{"translate": 0.12, "mlp_ratio": 2, "epochs": 63.6}
Rows from block 6 of a small self-supervised image encoder, named by matrix and row number. Rows with one number belong to one neuron. Each number is 128 + 32 x the weight over its row's rms, rounded and kept within 0 to 255. All counts start at 0.
After each neuron's rows are labels from the 100 images, of 14848, where the neuron reaches its highest value: "responds to" is what is common among them. Only what is clearly more common there than usual is listed. The data: patchworks of several textures. In brackets: how many of the 100.
# fc1: MLP up (model.blocks.6.mlp.fc1.weight, 384x192), inputs 0-191
# fc2: MLP down (model.blocks.6.mlp.fc2.weight, 192x384, transposed), outputs 0-191

fc1.127 [ 89 154 142  93 136  89  55 153  88 148 149  80 142  87 175 150  90  97 130 126 135 123  70 151  52  86 166 183 111 115  96 118 154 131 141 100 170 143  98 124 173 139  84 140 187 156 105 142 172 132 112 131 126 158 117 119 155 127 151 153 161 169 185 101 105 117  94 161  70 120  98 119 177  96 119 161 153 116 112 134 147  98 145 154 117 111  70 139 123 141 134 128  87 158 135 117 180 131 138 204 155  42 111 164 156 147 145  99 140 146 139 174 115 128 140 222 134 179 138 165  95 113 170 131 141 100  83 135 145 185 137 104 185 162 153 142 122 141  76  96 114 116 103 172  87  71 174 155 147 115 156 134 112 113 121 145 103 141  96 111 161 124  64  98 125 110 145 107 106  91 146 101 198 204 114  86 126 113 114 154 108  70 109 111 106 132  90 148 165  98  77  85]
fc2.127 [167 161 117 126 117 120 107 182 145 115  57 142 121  70  72 139  90 104 126  84 103  93 143 124 121 225 101 146 118 147  97  95 148 125 152 107 175 126 180 155 118 153 103 161 150 159 156 118  41  96  88 132  80 104  87 134 140 121 136 164 129 123 128 119 110 159 135 154  68 198 122 116 141  51 137 121 125 154 147 156  73  95 148 121 138  98 158 128 120 120  63 149 122 142 149 127 104 130 117 128 148  43 131 176 152 117  95  95  99 112 153  81  92 135  74 167 132 134 136 191 159 179 128 125 155 124 155 175 134 110 189 116 168 143 127 187  68 113  97  96 113 181 124 200 191 108 168 103  95 120 149 143 114  82 147 146 116  92 135 120 124 113 173 142 121 121 149 155 131 109 129 125  57 182 124 110  82 144 170 140  99  70 170 111 162 135 117 138 120 101 157 180]
responds to: checkered (27)

fc1.75 [100 151 101 125 130 109 126 126 160 116 158 100 163 161 105 112 137 165  49 106 125 118 111 185  90 123  93 114 118 126 217 102  81 111 113 142 137 200 101 151 189 149 116 128 104 212 101 135 106 147  36 124 145 144  96  26 136 138 135  99 106 126 133 100  69 132 175 177 167  86 121 122 103  67 149 121 100 194 139 130 161 138 108 114 115 135 161 158 117 120  91 162 126 136 135 160 102 153  98 113 127 161 111 177 137 141 107 199 116 118 161 127 165  83 122 145 138 110 185 130 164 156 120 112 111 126 147  97  98 101 159 144 188 154 165 144 132  89 153 150 128  97  92 105  98  95 145 134 130  86  95 174 142  99 207 130 240 106 132 149 130 132 153 102 137 124 118 159 129 134  92 110  89 158 138  99  93  89 170 133 103 130 109  86 146 121 132 120  81  58 141 115]
fc2.75 [ 84 142  73 116 125 132 154 129 124 168 147 156 136 148 102 126 150 161 152 212 150 114  68  85 166 161 110 113 155 146  66 169 138 153 102  92 135 129 115 143  36 136 148 143 119 184 128 139 162 157  94 111 123 115 199  52 148 137 177 121 163 148  96 123 186 166 140 126 103 142 134 102 139  70 122 113 122  64 115 120  49 166  95 130  92 151 111 129 107 127  36 143 179 122 108 138  99 173 174 159 134 157 103  88 121 135 198 107 103 174 158 120  98 168 120  56 113 208 143 127 145  99 126 139 138 101 146 125 137 113 123 126 170  99 132 157 132  79 136 178 123 158 114 146 155 136 179 137 138 152 157 180 164 114 215 135  85 130 136 124 161 149 172 115 169  99 106 130 123 124 162 131  91 129 160 160 159 121 183 125 126  84 118 103 101 131 170 118 155  82 133 154]
responds to: white (79)

fc1.114 [ 63  91 161  56 151 101 113 139 158 137 176 165  60 119 137 204 139 134 154 127 101 124 162 181 133 108 105 109  37 197 139 142 137 110 148 199 151 134 142 152 112  88 174 140 108  82 129  93 149 108 133 122 143 107 128 131  87  84  56 239 141  89 160 151 116 129 121 131  94 175 126 137 159 134 146 125 103 159 106  93 153 122 128 122 153 135 204 136 116 124 139 190  99 147 151  76 138 167 116 112 105  66 150 112  69 141 116 117 129 149 108  90 158 127 103 125  69 120 116 130 140 155 195 157 123 147  84  96 145 183 138 156  83 115 152 104 139 149 159 122  76 114 111 143 128 143 165 101 131 144  82  66 100 126 135 114 128 191 152 129 163  48 110 128 141 147  93 152 134 129 149 116 124  87 142 129 100 147 150 169 150  99 131 166 110 124  81 147 114 159  77  77]
fc2.114 [114 112 123 120 160 115 153 132 126 159 184 131 122 101 124 166  62 131 110 118 134 146 108 103 139  96  66  85 116 127  67 107 130  97 100 120 107 139 172 124 121 118  73 125  95 207 144 131 103 117 167  62 147  58 178 143  98 100 135 169 157  38 128 152 122 111 145 197 123 121 157 150 155 118 134  96 131 124 150 154  75 155 151 150 106  85  89 140 104  75 159 129  96 115 133 138 128 127 119 137 171  51 142 141 136 109 138 153  53 128  99 145 166  68 108 128 161 118 173  81 117 104  84 129 182 104 160 133 117  79 138 131 155 119 144 180 183 118  88 125 184 187 171 178 183  69 113 125 171 122 168  71 173 147 101 106 111 140 166  40 142 173 138 125  77 170 109  91 162 123 133 116 131 113 142 134 149 145 135 100 123  88 149  87 156 111 130 129 126 179 147 164]
responds to: white (83); black (72)

fc1.177 [ 84 181 108 135 151 112  88 118 178 130 139  63 190 172  93 110 108 142 120 122 167 178 142 164 149 166 121  90  74 132 126 146 161 139 164 128 128 116 159 173  95 102 129 109 149  89  99 154 130  79 126 177 129  94 121 132 143 116  86 129  95 105  71 118 120 156 168 133 183 158 117 161 127 123 156 114  89 136 160 121 121 174 134 127 139 119 158 169 177 146 130  86 128 112  65  97 147 113 135 107  72 150 142  85 194 126 141  94 135 114 156 174 157 116 174 131 186 112 121 111  82 110 121 150  66  95 119  57  99 164  95 122 123 164  79 174  93  68 112 107 107 156 113  97 137 199 189 146 153 117 115 158 209  91  64 169 178 105 169 111 152 158 162 150 145  88 159 117 125 129 146  97 180 185  96  76 124  69 105 111 107 129 137  97 116 100 110  68 140  93 120 131]
fc2.177 [133  86 172  79 139  78  82 124  91 112  93 124 162 126 110 102  85 119 153 148 141 128 142 139 155 108 117 143  94 187 141 129 130 132 124 124 165 139 154 191 203 170 137 145  95 139 129 189 134 145  90 117  98 191 142 159  84 132 132 152  69 177 128 162 122 123 140 173  83 133  75 164  99 163 178 128 126 123 137 104 133 123 128 139 147 109 154 126 162 121  79 154 148 133 137 181 122 106 116 127 120 117 177 159 150 139 120 123 135 159 167  95 144 112 111 147 126 127  63 146 139  97  82  89 144 158  81 138 150 184  88 149 149 126 137 150 107  83 121 132 121 112 154 134  75 167 172  83 152 117  91 108 147 158   0  94 158 159  72 216 168 103 174 119 141 116 144 164 164 130  83  54 131  92  97 144 161 127 111 117 118 134 150 137  67 114  76 161 139 167  83  62]
responds to: cloudy (38); marbled (34)

fc1.145 [198 132 124 107 141  73 118 185 129 124 111 167  82 110 105 179 105   0 111 103 127 112 138 116  96 128 138 166 175 113  56 141 145 143 134 143  78 142  95 132 113 111 100 175 181 193 129 126  87 127 160  69 154 120 150 203 105 131 103 139 181 134 231 105  81 135 153 113 148 124 158 137 161 123 122 116 181  61 133 108  95  93  99 101 149 146 179 128 170  90 135 122 134 110 121  97 131  86  80 123 120  44 159 171 111 173 132  86 158  94 142 168 202 108 126 139 116 106  63 148 140 156 175 112  75 116 139 126 114 128 130 148 168  76 144 134 134 125  95 100 146 120 119 147 182 101 124 149  99  69 108 142 127 179 110 108 122 153 105 151 112  73 140 100 118  84 133 120 120 170 175 133 114 114 116 151 128 139 143 117 128 121  91 129 131 121 114 112 118 148 135  93]
fc2.145 [176 112 112 167 158 230 105 151 163  93  99 114 173  78 113  85 168 150 138 137  75  78 113 171 123 124 126 119 184 164 160 143 127 117 137 128 142 120 128 141  89  97 212 159 124 155 114 167 128 159 145  59 107  52 152 137 135 151 104  41 113 106 148 129 131 171 117 149 222 104 120 117 131  91 167 141 111 143  97 122  83 110 129 111 153 128 118 111 146 127 118 129 148 102  95 167 106 156 178  88 151 135 120 124  64 155 168 114 110 108 125 162  68 132 154 114 120 116 171 126 140 119 160 141 113 151 178 131 168  95 243 110 135 187 138 109 147 158 181  90 166 122  75 144 127 138 216 123 116 180 142 104  75  90 116 120 117 155 147 116 149  70 126 163 120  85 168 116 136 124 116 104 121  84 144 119  62 108 136 122 138 133  98 148 141 108 154 125 137 145 132 148]
responds to: white (73)

fc1.342 [121 159 107  88  95 103  89  48 182  37 110 136 119  92  67 140 163 155  89 180 193 121 137 123 108 132 103 131 123 123 120 148 128 115 126 147 146 149 118 166 160 106 133 113  77 154 100  71 107 145 122  71 191 155 135 120 121 144 171 157 107 140 122 155 136 130 145 122 129 125 118 168  94 119 108 128 141 113 162 123  96 107  95 134 147 143 123 140 201 164 156 105 136 104 104 110 127  95  74 136 118 135  79 115 117 118 108 136  66 116 115 137 141 168 184 136 151  99  99 158 102  89  94 187  86 147 119 133 131 125 147 121  59 124  57 104 147  73 145  65 168 141 126 128  90 181 119 122 173 168 143 130 134 136 136 134 169 131 152 145  85 132 157 176  86 141 255 102 108 196 103  89  88 140 159 166 138 150 108 115  65 157 163 145 137  77 126 188 130 114 149 119]
fc2.342 [163 125 116 124 141 135 127 116 120 128 103 128 158 136 139 166  90  76  99 185 131  81 191 105 154 102  63 179 122  72 114 144  90 112 121 112 139 111 142 112  62  73 122 152 107 111 185 100 180 157 200 126 134 145  95 133 107 119 176 125 111 147 130 114 150 101  86  51 131 127 134 111 129 129 117 127  84 164  98 206 131 124  93 153 139 139 115 104 115 108 144  74 133 123 164 231 162 124 118 121 167 124 107  57 128 117 142 199 157 173 154 115 134 154 128 141 104 103 131 185 100 145 140 138 106 169 101 118 124 118 158 151 171 121 159 145  85 100 166 123 139 130 130 121  74 199  72 176 119 150 104 146 211 151 128 117 121 167 102 135 117 114 121 109 112 106  50 154 125 180 172 142 133  67 133 153 128  82  42  76 176 169 107 134 159 115 122 128 139 143 133 100]
responds to: cloudy (60); marbled (51)

fc1.323 [158 160 142 103 141 195 111 146 152 168 177  94 124 168 107 115 112 180 117 138 146  93 101 154  66 145 211 220 155 110 172 171 152 158  97 129 130 132 150 126  99 117 140 142 111  61 135  38 110  83 121 132 173 102 171 157 144 102 166 112 189 137 102 102  48 119 137 130 120 110 136 161 165 131  84 103  80 140 125 125  56 142 124 122 129 187 164 118 109 138 159 135 102 125 105 161 111 136 153 157 107 101 112 152 110 144 105  73 107  79 146 129 117 133 146 146  96 156  14 150 135 179 114 105 134  96 113 140 130 110 105 198 113  90 110 101 156 113 104 145 154 120  86 150 129  66 115  98 129 138  74 103 100  78 141 156 130 155 120 122 124  72 111  63 117 107 111 124 108 127 121 107 104 145  98 159 146 156 112 131 100 131 184 211 130 112 159 140 120 172 129 177]
fc2.323 [139 160 152  95 171 212 125 149 120 139 187 178  76 107 115 160 143 172 155 120  91 140 155  80 105 109 113  68  93 155 117 188  70 122 108 122 149  87 145 111 143 122 147 141 163 100 123  49 165 135  74 188 160 143  72 167 151  88 171 123 146 105 151 110 142 127 127 155 170 130  47 128 120  92 122 150 123 115 118 171  32  95 126 127 183 162 164  96 142 132  85 112 115 105 152 123 128 135 155 165 100 160  87 218 101 193  86  76 116  92 157  93 187 149 113 143 142 116 138 100 116 101 136  91 167  93 135 117  96 137 117 155 119 116 123 109 162  70 128 167 172 137  78 127 130 148 149 132 101 126 182 161 120 174 166 121 167 148 145 110 141  54 144 165 118 143  80 114 134 140 122 131 110 157 153 113 144 178 164 169 132  90  98 120 116 127 129 117 141 136  73 163]
responds to: black (78); patches: five (60)

fc1.238 [122 139 115 108 173 135  97  91 141 179 101  66 130 108 101 131 128 113 125  77 153 129 138 139 180  99 158 133 146 131 137 188 113 128  76 135 141  95 123  92 116  87  97 140 135 102 160 120 122 126  93 204  44 158 148  99 113 114 143 152 106 170 182 126 127 108 162  95 166  98 198 140 135 132 176  87 191 115 116 120 226 100 161  93 136 106 158 131 199 136  97  98  75 163  92 151 103 147 139 158 154 169 103  99 168 159 148 132 154 112 175 109 119 114  96 151  99 159 123 135 106 133 125 163 103 155 169 114 154 151 144 132 106 108 212 143 110 123 150 146 195 191  83 137 185 118 124 135 114 205 122 116 102  91 133 176 124 102  77 127 114 143 128  95 153  50 140 108 102 171 176  90 109 102 158 114 157 185 141 117 114 183 112  74  97 118 127  83 128 103 155 106]
fc2.238 [147  84 116 166 108 125  98 161 146 129 166 146 129 118 134 114 110 106 131 172 100  79 115  98 118 166 120  85 172  70 122 106 126 157 137 136 138 134 148 114 191 130  52 148 151 108 114 146 113 110 171 161 153 147 166 117 122 123 110 143 159 169 115  84 110 128 123 144  80  64 129 109 111 141 112 130 149 183 151 132 138 104 183 126 161 138 152 158  62 211 133 140 120 145 105  76 160 149 147 114 104  69 129 150 158 129 141 188 130 117 138 136  94 136 162 165 148 140  67 174 104 127 141 108 177  91 205 139 109 126 134 162 126 132 111 160 142 143  37  60 147  83 114 181 159 117  42 177 104  79 125 185 148 224 102 131 155 109 145  72 121 132 137 160 159 100  74  90 131  82 168 139 117 157 144 138 164 161 173 127 108 108  82 138 134 160 182 136 147 126  92  92]
responds to: black (86)

fc1.140 [193  84 112  87 103 132 130  70  95  83 182 115  98 106 142 128  62 105 142  67 114  97 108 125 128 175 134 152 119 101 150 110 129 111  75 131 116 147 107 155 158 125 161  85 139 124 138 120 140 126 155 130 153 131 175 130 163 110  12 126 141 190 149  71 137 141 135 143 113 154 200 171  85 128 160 171 117 113 155 120 100 157 101 130 156 168 209 127 148 127 159 145  75  93  89  94 140 142 180 154 149 116 188 109 147 118 159 130 190 126  86 127 148  82 126 153 113 126 142  67 137 158 117 121 162 155 129 161 127 165 156  96 130 196 124  92 103 125 155 132 130 181 125 152 135 141  82 124 104 113  97 124 135 130 157 140  90 109 119 115 115 123 109 152 123 154 161 136 123 120 131 164 123 129  59 106  98 207  19 122  19 124 115 114 176 144 129 105 136 124 144 149]
fc2.140 [111 121 112 141 113 134 158  91 173 133  64  58 131 106 228 147 112 117 113 145  80 175 155  98 140 127 136 126  97 105 110 132  86 118 179 146  55 108  78 202 135 146  91 149  82  93  60 118  91 116 134 158 152 150 132 114 141 120 160  71  92 116 100  77 125 141 159 115 157 145 140 187 130 130 104 140 127  90 135 109 131 139 117 125  54 109 132  56 166 152 128 154 127  61 126 171 110  98 133 134 119 155  73 162 119 112 110 205 176 176 123 136 146 123 145 152 108 144 161 150  93 163 188 132 121 137 130 141 104 140 211 161 196 146 107 167 135 124 180 128 112 120  94 124 111 131 114 171 127  78 104 148 132 148 123 175 109  90 125 112 129 122 125 185 187  83 146 182 142 172 108 109 117  93 193 101  67 113 105 130 149 124 107 122 123 194 151 146  99 118 121 154]
responds to: cloudy (56); patches: two (54); plain (38); centre pattern: cloudy (34)

fc1.67 [106 127  89 125  62 182 139 147 150 117 136 141  59  90 119 118 131 148 173 137 102  99 180 115 131 136 132 148 158  75 134  43 132 216 141 131 128 218 167 174  71 124 133 136 188 123 111 158 127 113  75 154 140 148 109  98 138 126 141 112 155 181 146 145 104 142 138 103 162 118 164 123 167  96 186 132  82  99 140 178  53 132 142 190 158  95 178 157 177  98 165 104  92 176 120 131 148  99 138 120 198 119 127  78  58 139 137 127  90 141 128 151 205 122 129 108 104 115  72 141  74 118 119 161 102 113 154  58 102 160 185 108 121  96 107 124 132 115  99 130 111 119 115 161 116 114 106 132 126 127  99 113 157  99 119  94 128 163 123  98 148  58 169 124  65 154 136 127  91 152 143 140 195  95 110 131 152  98  85 125 105  92 119 114 114 153  82 126 133 111  94 140]
fc2.67 [ 94 142  83 123 101 128 175 176  80 126 126 143 131 110 125 165 146 167 107 101 148 157 123 115 147 191 143 167 167 125  59 116 104 121 145 147 125  50 150 126 148 241 161  99 145 108 140 142 128 131 108 144 145 178 121 140 193 105 106  97 162 151 113 181  60 119 144 164 112 142 124  89 109  96 196  94 116 110  89  40 109 131 127 120  91 135 105 107 130  96 143 102 138  81 107 141 132  65 117 172 172 112 121 189  74 139 124 130 113 114 185 143 196 125  77  84 110  98 133  89 132 122 152 126 173  91 124 146 151 138 154 196  90 122 145  47 114  91 140  81 112 136 119 120  95  86 136  74  76  99 135 143 147 119  97 131 174 100 108 115 101 160  72 135 126 161 129 137 113 195 147 129 160 183 110 122 130 161 147 149 156 157 124  89 143 113 132 176 115 158 133  83]
responds to: black (70)

fc1.258 [144 153  63 115  89 161 142 127 108 109 107 124 101 134 114 218 133 130 110 169 144  94 115 145 131  99 158 159  96 139  73 114 185  58 149 101 128 113  85 132 128 122 219 125 136 103 100 110 114 126 115  84 139 122  99 182 152 152 115 157 112  91 157  90 130 121 172 127  87 190 127  82 124  93 141 138 109 176 138 139 171 124 122 168 123 166 131 115 142 114 165 103 130 105 133  86 149   0  95 131 164 149  78 120 144 157 155 104 118 156 107 134  45 153 107 134  97  86  98 123  66 124 163 116 148 153  78 174 127 125 141 177 125  87 141 143 125 149 114 123 145  95  92 138 118 146 112 114 115 165 200 140  77 199 118 135 199 142 147  96 132 154  88  89  97 186 162 111 133 137 160  74  96 100 119 135 135 113 130 161  96 108  98 109 151 155 137 169 151 109 153 149]
fc2.258 [153 107  74  90 133 129 135 151 153 121  95  76 164 166  93 150 142 154 110 174 136 105 136 157 113 139 103  96 145 175 102  99 150 160 145 102  72 136 154 110 129 173 141 149 188 146 120 177 187  96 123  78 159 152 130  62 137 140 139  55 156 126 128  85 149 145 171 183 108 163 126 170 132 110  84 133 124  75 114  97 141 162 159 107 135  88 123  94 179 140 150 136  97 111 154 182 148 156 161 128 202 103 116 153 111 109  91  96 133 133  93 115  70  72 173 120 155 162 168 142 110 129  61 196 142 141 130  89  74 108 119 152 118 130 117 118 161 109 124 138 130 117 143  87 166 111 178  82  76 157 194 114 114 106 152 156  63 167 135 170 149 156  48 107 126 198 189  98 143 131 173 103 104 111 117 149  83 141 168 162 124  89 135 126  99 135 113 133  56 110 134 104]
responds to: white (79)

fc1.94 [103  78 124  79 119 129 118 160 135 123 155  67 149  63  77  96 158 144 129 130 112  80 125 196 131 123 110 121 106 167 104 156 163 105  88 138  79 164  90 171 185 171  71 121 149 141 144 156  49 142  76  69  93 129 159 131 111 115 108  98 146 128 151 116 142 123 149 137 137 146  74  89 121 143 155 126  91 169 146  85 128 134 109 164 118 130 161 147  85 122 107 145 109 172 117 154 154 185 129 158  63 102  81 166 170 159  96 145 128  47 172 144 157  96 148 170  83 101 117 121 129  86 124 147 124 154 153 137 132 114  80 124  93 224 118 164 189 156 121 122  95 144  60 124 108 145 136 125 149 168 205 162 177 112 169 117 150  89 157 197  99 126 195 123 108 165 125 156 102 120  93 104 154 133 128  92 115 124 125 143 134 124 133  76 150 133 103 126 109 102 117 195]
fc2.94 [106 140 164 165 121 112 156 121 151 123  97 118 149 151 170 135 107 114 109 122 116 211 159  42 120 146  89 133  86  49 166 133 154 125 127 149  89 156 203 153 142  91 204 125  59 217 117 136 102  97 115 152 138 116 138 123  80 161 149 214 150 126 193 106 151 107 133 116 121 122 158 134 120 171  84 135  86 147 139 166  93 195 170 157 126 110  80 117 127 132 150 130 136 119 122 129 113 186  94  75 165 101 112 129 140 131 115 122  86 141 150 139 126 122 118 164 142  82 227  88 179 180 125 170 125 147 116 103 129  79 119 109 133  98  84 165  70 135 165 139  67 184 149 140 134 137 135  86 183 140  80 155 124 151 100  96 109 127 132 136 129 117 166 108 124 111 133 118 115  93 111 138 197 130 138 134 112 109  84 139  95 184 135  88 120  81 120 170 106 138 134 153]
responds to: black (82)

fc1.37 [100  93 112 118 131 103 103  77 206  32 128  91  90 118  62 152  72 136 111 155 176 114 134 143 112 165 131 173 107 148 138 109 114  78 144 153 117 157 132 165 161 120 140  98 161 126  57  67  92 111 133 119 154 138 118 115 103 142 144 127 124 127 141 173 134 108 126 113 156 109 146 115 129  87 128 166 125 142 135 150 146 147 112 140 157 121 172 122 157 122 123 131  77 129 177 129 185 121  70 186 161 144 143  77 124 149  78 124  57 114 142 136 133 145 155 123 166  93 123 123 141 176  97 150 113  80 137 137 106 150 142 125  73 138 125 120  92 128 150  56 117 137 146  74 115 191 105 173 105 125 129 127 116 121  74 114 163 124 119 130 123 132 141 145 182 135 196  51 115 118 137 118  95 133 205 194 135 228  46 140  93 124 190 127 151  88 148 188 154 134 125 149]
fc2.37 [128 133 128 106 105 147 112 106 109 148 113 140 119  92 188 155  77 127 118 123 111 105 217 133 133 144  75 134 115 124 141 121 106  91  96 106  70 140 111 207  67  98 130 153 124 140 142  95 147 145 185 138 131 137 136 137 120 138 163 123 158 147 135  92 123 117 100  83 161 125 186  92 145 103 147 195 122 154  90 153 147 110  84 105 145 133 117  86 143 144 124 142 121 135 136 148 130 101 185 159 150  95  53 129 164 115 101 230  79 187 168 151  98 173 135 144  99 132 128 168 130 126 133  96 186 163  94 129  95 125 144 135 146 139 173 133  88 149 142 132 127  95  87 140  68 152  76 159 109 149 156 114 246 151 111  88 141 160 135 101 135  99  88 132 150  79 103 116 149 188 139 113 148 110 120 143  84  66  50 114 105 156  73 107 193 136 178  92 121 152  96 130]
responds to: cloudy (67); marbled (40); centre pattern: cloudy (28)

fc1.222 [152 175  82 115  70 127 121  92 158  99  96 100 121 122 144 147  82 102  88 110 138 134 173 111  52 129 130 121  86 176 132 160 146 130  89  81 122 170 129 129 120 113 108 103 128 121 107 137 129 167 127 119 114 192 131  70 158 114 200  57 185 144 164 144 131 101 135 107 114 154 128 100 178 138 131 120 111  66  62 121  50 132  88 136 152 116 213 138 141 117 123 149  99  89 179 109 114 159 138 131 160 138  91 112  93  77 143 123 162 143 116 147  91 176 153 113 110 131  56 133  96  98 207 119 106 115 116 176 131 205 129  97 207 143  47 160 159 154 129 110 113 122 159 142 149 116 139 110 111 192 134 151 161 147  88 134 116 120 124 142 160 126 129 158 121 123 119 211  93 106 126 110  84 102  79  84 123 129 106 109 153 142 126 156 130  63 140 145 189 126 158 140]
fc2.222 [180 160 134 132 114  95 166  79 166 113 152  81 150 129 125 107 141 122 136 162 144 106 134 121 120 104 135 162 163  82  97 190 152 162 123 123 134 162 147 165 132 111 123 103 161 167  91  42 126 161 184 117 131 187 154 138 122 149  86 122 152 140  99 189 167 184 125 119  98 114 111  69 130 117  92 108  98 107 150 156 114 143 166 128 145 124 161 141 124 162  91 151 124  76 118  96 101 178 148  93 157 150  99 144 137 150  89 133 123 108 125 103  45 158 145 139 130 164  94 109 147 133  81 144 141  97 176  96 246 152 168  86  79 115 102 144 122 105 148  73 136 107  84  73 150 121 104 161 135 130 203 113 187 125  54 143 179 102 114 146  66 162 115 107 150  90  81 210 164 121 116 136 148 126 159 131  95 149 132 144  90 117  90 182 170 153 149 120 113  94 145 142]
responds to: cloudy (47); veined (28)

fc1.203 [ 88 127  79  77 111 136 104  83 165 117 141  72 141 106  97 191 149 143 132 113 128 145 127  81 117 138 182 128  86  87 135  95  76 108 129 168 160 133  73 178 121  92 166 169 126 178 104 170 145 202 134 113  56 132 117 120 123  97 148 142  84  95  98 140 128  75 132  82 162 112 137 107 110 124 113  98  98 159 149 200  70  70 103 143 160 183 186 105 120 124 166 145 103  78 142  88 114 140 182 178 135 114 173 137  92 151 105 125 143 122 163 125  78 128 142 114 124 209 149 141 141  83 167 210  63 127 140 137 131 118  88 130 172 119 151 144 164 140 168 121 150 146 131  70 107 138 113  62 115 139 135 122 136 163 114  92 105 115 159 148 114 118 163  99 112 161 184 170 128 102 138 114 113 111  69 154 162  87 127 165 194 120 125 122 133 197 145 159 129 142 131 167]
fc2.203 [146  91  91 180 145 136 140  95  98  97 183 144 114 122 141 142 137 115  75 208 150 131 126 107 160 177 128  65 181 117  99 135 149 148 116 145 167 100 105 146 130 127 114  87 152 131 155 131 101 121 103 132  93 142 111 127 124 170 124 117 149 171 124 116 153 136 134 119  89 105  94 110 132  91 168  54 200 161 112  88  85  69 125 182  91 153 155 187 147 175  95  89 141 124 126 109 150 131 128 123 110  89 132  81 176 111 100  86 137 145  64 161 119 147 153 129 110 119 148  96 144 142  97  57 180 156 213  59 127 134 128 175 106 164 159  79 142 180 104 134 124 101 152 127 156 157 195 148 113 120 110 142 146 171 151 153 155  79 141 172  74 136 142  68 159 100 168 109 199  92 130 139 111 109 133 147 110 171 158  58 151 111 100 140 148  99 129 165 115 130 157 208]
responds to: black (77); mosaic (33); bubbly (28); marbled (28)

fc1.305 [134 126 199 121 101 137 119  63 131 158 155 163 130 116 125 171 182 137  77 129 136  54 154 135 160 134 136 135 140  79 114  86 168 158 200  28 112 145 157 144 152 105 128 116 161 188 109 153 188 169 117 131 148 141 127 146  62 144 183 110 138 136 146  65  99 149 116 114  69 117 194 142 124 154 187  99 109 105 137 142 145  89 116 137 105 175  77 135 165 141 116  93 154 121 119 127 150 144 128 136 149 107 156  93 141 157 139 116 103  85  76  83   0 123  96 104 104 132  70 114 104 114 103  78 102 107 122 130  92 208 130 127 125 181 148 170 127 138  96 162 126 123 152 106 126 131  96 134 162 157 114  72 111 146 189 129 148 144 105  77 113 109 172 138 143 129 108 137 147 127 159 120  94  91 110 149 115 105  83 111 110 144 146 168 144 109 104 111 192 154 156 110]
fc2.305 [104 125 138 198 153 155  49 140 144 169 152 140 138 137 155 116 135 119 149 111 135 103 141  98 121 138 109 124 123 109 124  83 146  73 143  91 163  86 141 163 147 164 124 147 106 143 154 125  94  64 114 153 131  89 127 179 130 128 154 116 137 160 150 115 179 131 104 137 186 212 153 173 116  99 113 181 134 153 132 141 142 136 161 142 226 106  76 101 148  57 144 172 112 128 131 161 174 165 108  96 138 141 203 170 136 120  67 126 130  57 167  98 172 124 127 144 140  78 114 133 115 125  92 146 122 138 130 132 114 129 137 187 136 131 113 140 146 163 118 200 145 156 157  87  83  58 136  96 108  92 124 146 115  90  68 224 102 154 115 156  85 132 109 131 242 158  92 103 107 113 150 119  74 144  93 125 149 145 139 124  77 139 129 103 117  96 146 114  91 111 124 122]
responds to: black (71)

fc1.121 [ 74 154  73 118  83 120  87 164 155 131 159 112  87 134 145  71 105 158  90  89 155  82  88 181 194 154 144  98  48 153 127 126 197 115 174 160 174 112 143 125 136 115 129 144 159 116 170 116 141 115 157 197 103 162 110 106   1  93  74 123 165 118 151 172 139 146 173  83 110 115 162 112 121 115 134 103 125 100 130  52 101 159 161 120 103 103 132 132 150 132  35 113 118 173 114 132  95  86  77 145  94 136  98 137 121 133 119 142 140 105 129 149 143 158 119 106 113 136 109 110 120 144 158 137  70 123 189 121 140 132 146 161 137 161 147 113 140  49 102 135 134 121 194 148 139 136 152 101 168 159 131 116 135 130 154 142 107 134 167 116 110 166 163  93 151 150 127 215 124 198 122 132  95 141 122 128 170 183 109 142 120 119 142  93 149 139  72 126 147 180 109 138]
fc2.121 [125  94 118 172 129 133  93 176 143 137 175 122 117  64 196 131  85 124 146 116  87 140 106 113 222  99 162 148  96 134 149 110 105 144 112  83 143 156 129  78 163 135  87 163 105 133 108 125  63 108 103 163 112 114 156 112 135 117 112  92 131 137 177  99 148 166 175 108 111 137 128 109  51  63 148 172  90 112 145  94 164 165 139 113 174 140  91 143  89  85 122 140 133 157  45 107 159 153 108 135 126  93 142 145 130 158 101 153 113 100 175 133 113  79 112 183 164  96 139  99 108 128 153 150 106 123 141 122 121 141  83 161 175  81  40 128 166 163 105 152 151 142 102 153 136 103 127  64 102 196 119 115  84 116 135 241 192 116 148 157 108 105 148  80  94 158 155 136 119 127 156 105 118 171 136 115 113 175 117 143 100 125 179 160 150 180 129 100 123 102 107  97]
responds to: black (76)